python train.py --train_examples=97500 --activation="silu" --stem="single" --label_smoothing=0.1 --optimizer="soap" --eps=1e-08 --precondition_frequency=25 --adaptive_grad_clip=0.1 --decay_fraction=0.3
Rows from block 7 of a small image classifier, named by matrix and row number. Rows with one number belong to one channel. Each number is 128 + 24 x the weight over its row's rms, rounded and kept within 0 to 255. All counts start at 0. Numbers have three digits each. After the name is the row's rms in percent of the matrix's.
After each channel's rows are labels from the 100 images, of 14848, where the channel reaches its highest value: "lies over" is the class under the peak. Only what is clearly more common there than usual is listed. The data: simulated stained blood smears.
# convs0: first 3x3 conv, stride 2 (model.blocks.7.convs.0.weight, 176x112x3x3, each kernel summed), inputs 76-111
# convs1: second 3x3 conv (model.blocks.7.convs.1.weight, 176x176x3x3, transposed, each kernel summed), outputs 88-131

convs0.76 111:099114119136131187152126143164148168103145161132137148142119129142118127112125112148166123172114159148087163
convs1.76 095:140119118136107158100132150140118121099131139153119111095150136166136122136092154126061152155084113151155144119167123170060146112149
lies over: large cell

convs0.49 103:122144109172105160094124137142139097135115143137133136116145119119114151171168171135157137100142107114164128
convs1.49 099:068119143128109103131159146143150157092122130104164113130096159123103144133120136098092131149120122122135128154131155131106190168136
lies over: small cell

convs0.171 089:115079106112185125160110122144083140152113095160144139178101137113163122126146117129139164115162121121145144
convs1.171 108:132107187105091171161144102097090162121144095131206154115164128181156104133118167120126101094133098150070154148145140081096117133087
lies over: large cell

convs0.86 094:135135166085108113120090099165111093093151150123094157108109111115155115118168106156135136135147112072119123
convs1.86 103:089119110128143131166130076143132118074136113121169146122130095155088106134119085093139088125130133108082116140127135125129128126137
lies over: small cell

convs0.135 087:119149143108128149167093078147172157083144115128151142105126091124141139151127119140158141119137104102148130
convs1.135 096:122159146121149099113125141139147139162151125118135103134165106173129099133138123077105088140073159137119108104116099156116133122181
lies over: large cell

convs0.129 100:152086106129113139105112111163127126147107120112136116158100129129145098130181143138147173123160122104147110
convs1.129 108:089127132130150088155099185117098127127136164100120109146118104138124139166104111101119141139166143128152142147130110154097156124133
lies over: small cell

convs0.5 100:109154114159125082146111146165108119144053172135132131124123148153135099118117148135093129190124123174136087
convs1.5 098:136109149137091153122116193135163106132090108133145129102126137125143129105105122142150158143183126125143187110090127144098129140084
lies over: large cell

convs0.158 089:149113145154121156121154128131130097134143112103124121133125150123115099126152140152136100105114105113101160
convs1.158 103:171127121124140099137153090111106102097165177129119130144097082112155158152102114131122116111135099101156116132123112095139167123178
lies over: small cell; large cell

convs0.60 102:113104145140142106155121115107138113208158109125099119121100146134110154071154183145155163115129095161108152
convs1.60 112:119129090136154107120164144069112151104099109093136130135079133121149109142101131166118132148109144118120150093131135156130133116134
lies over: small cell

convs0.84 093:124105130110125132137065127116116089143101141146157139157137107153128043149133131095144174115112144081097108
convs1.84 108:138126118129116126143097116104156160084145128133122134107127108131139158118165154129134187140135098074108088150119117128147117166138
lies over: small cell

convs0.67 098:145119133108098132153107134137142158156161109129110109133120144153148087149132133130106103158155109095145139
convs1.67 090:152100120121126123083142129136102126088125135129101139114152130129085136135153112180065114107184112132071139138172123145149132130143
lies over: large cell

convs0.11 088:115084091124115101149130072157117106126128169146127157165109156173142138164132143127115137106157141103138121
convs1.11 096:107122163117119116141158087136129194148146071179137163099141146158131115129087197121151142112102160143157136122118122103152177102158
lies over: small cell; nucleus

convs0.78 096:090138133139101139133101157165095117146115137099174130140118104100090145132133136124130154106157107132118127
convs1.78 100:115147135135135131109152120138109116146142134100074133133069125178135099147132158129116137160100112133095103133143142134133126163186
lies over: large cell; nucleus

convs0.27 095:148067143146088119132119108124130166132108132143089102114131171114154149105138129110129121122101082116086163
convs1.27 110:128114129142117097143141117091202161164133104104106149107107156145129198119142147137176176150131135077097125158103106100069102123126
lies over: small cell

convs0.153 108:133120128137127089155127137112140115135151129151072121114157123116131113179128122141126128164109156170131159
convs1.153 109:120157088120139121095146173103141128103132130102129082115136105138150105102177121083172118159153147131094105089169127073122122151154
lies over: large cell; nucleus

convs0.162 092:099116121125150126102137126075177111114133094142115134148071080112112134122135155135133164100131152134134112
convs1.162 108:113160106156143135097084181129181101138105097107104135112156180145110122112120142181139087117133090133115136144104112112119099110120
lies over: small cell

convs0.165 099:178159100070168143167112142121120151133126132173136118111145141162097145128143146128074102121109102141171060
convs1.165 088:127170118094107152147134140111125121165116164110121103104115149154148118102133134148158080151130138135153124110087117154137147153122
lies over: large cell; nucleus

convs0.4 100:133117123124155134123056121120154146123141158136154137096134183116129126102089105151134126113156125157121164
convs1.4 107:186117094123142114135189151154112141140154127130140128103154060147140160086148109136132121150095111142073137111095170115177119127126
lies over: large cell

convs0.59 103:127093155139106106123128091125126166123102154109133142103121141112116115099138144101143120157205108082138118
convs1.59 107:163120114148131104105085129124127160130136106134112115119164139150125098132120128113129144127114139165164127149166151114166117131137
lies over: large cell

convs0.166 113:085158110120088124111171073169118144117126130119109119132106157098146167091080123108122162103155132112134153
convs1.166 103:156159163108131142131174146175094091114120135079142114119085134150095146161128100132120110171153119108109127110136090111158125127148
lies over: small cell

convs0.79 095:161131136080178093137104151100104111104130134120144116134150114105130144131147130150099146151156139100123109
convs1.79 096:111120126127133116091058136103116108148141092149106118126159126154113139138142158167143113135198129152101140146130113087158139137148
lies over: large cell; nucleus

convs0.23 101:168185143158122128147127141129131156121162153143173166169135128146112146168134112160103133121145133146119135
convs1.23 092:121116132106116156095106107182100118134100184089129156137129163096110153083114143079130120100107111096189106124123117094149113135105
lies over: large cell; nucleus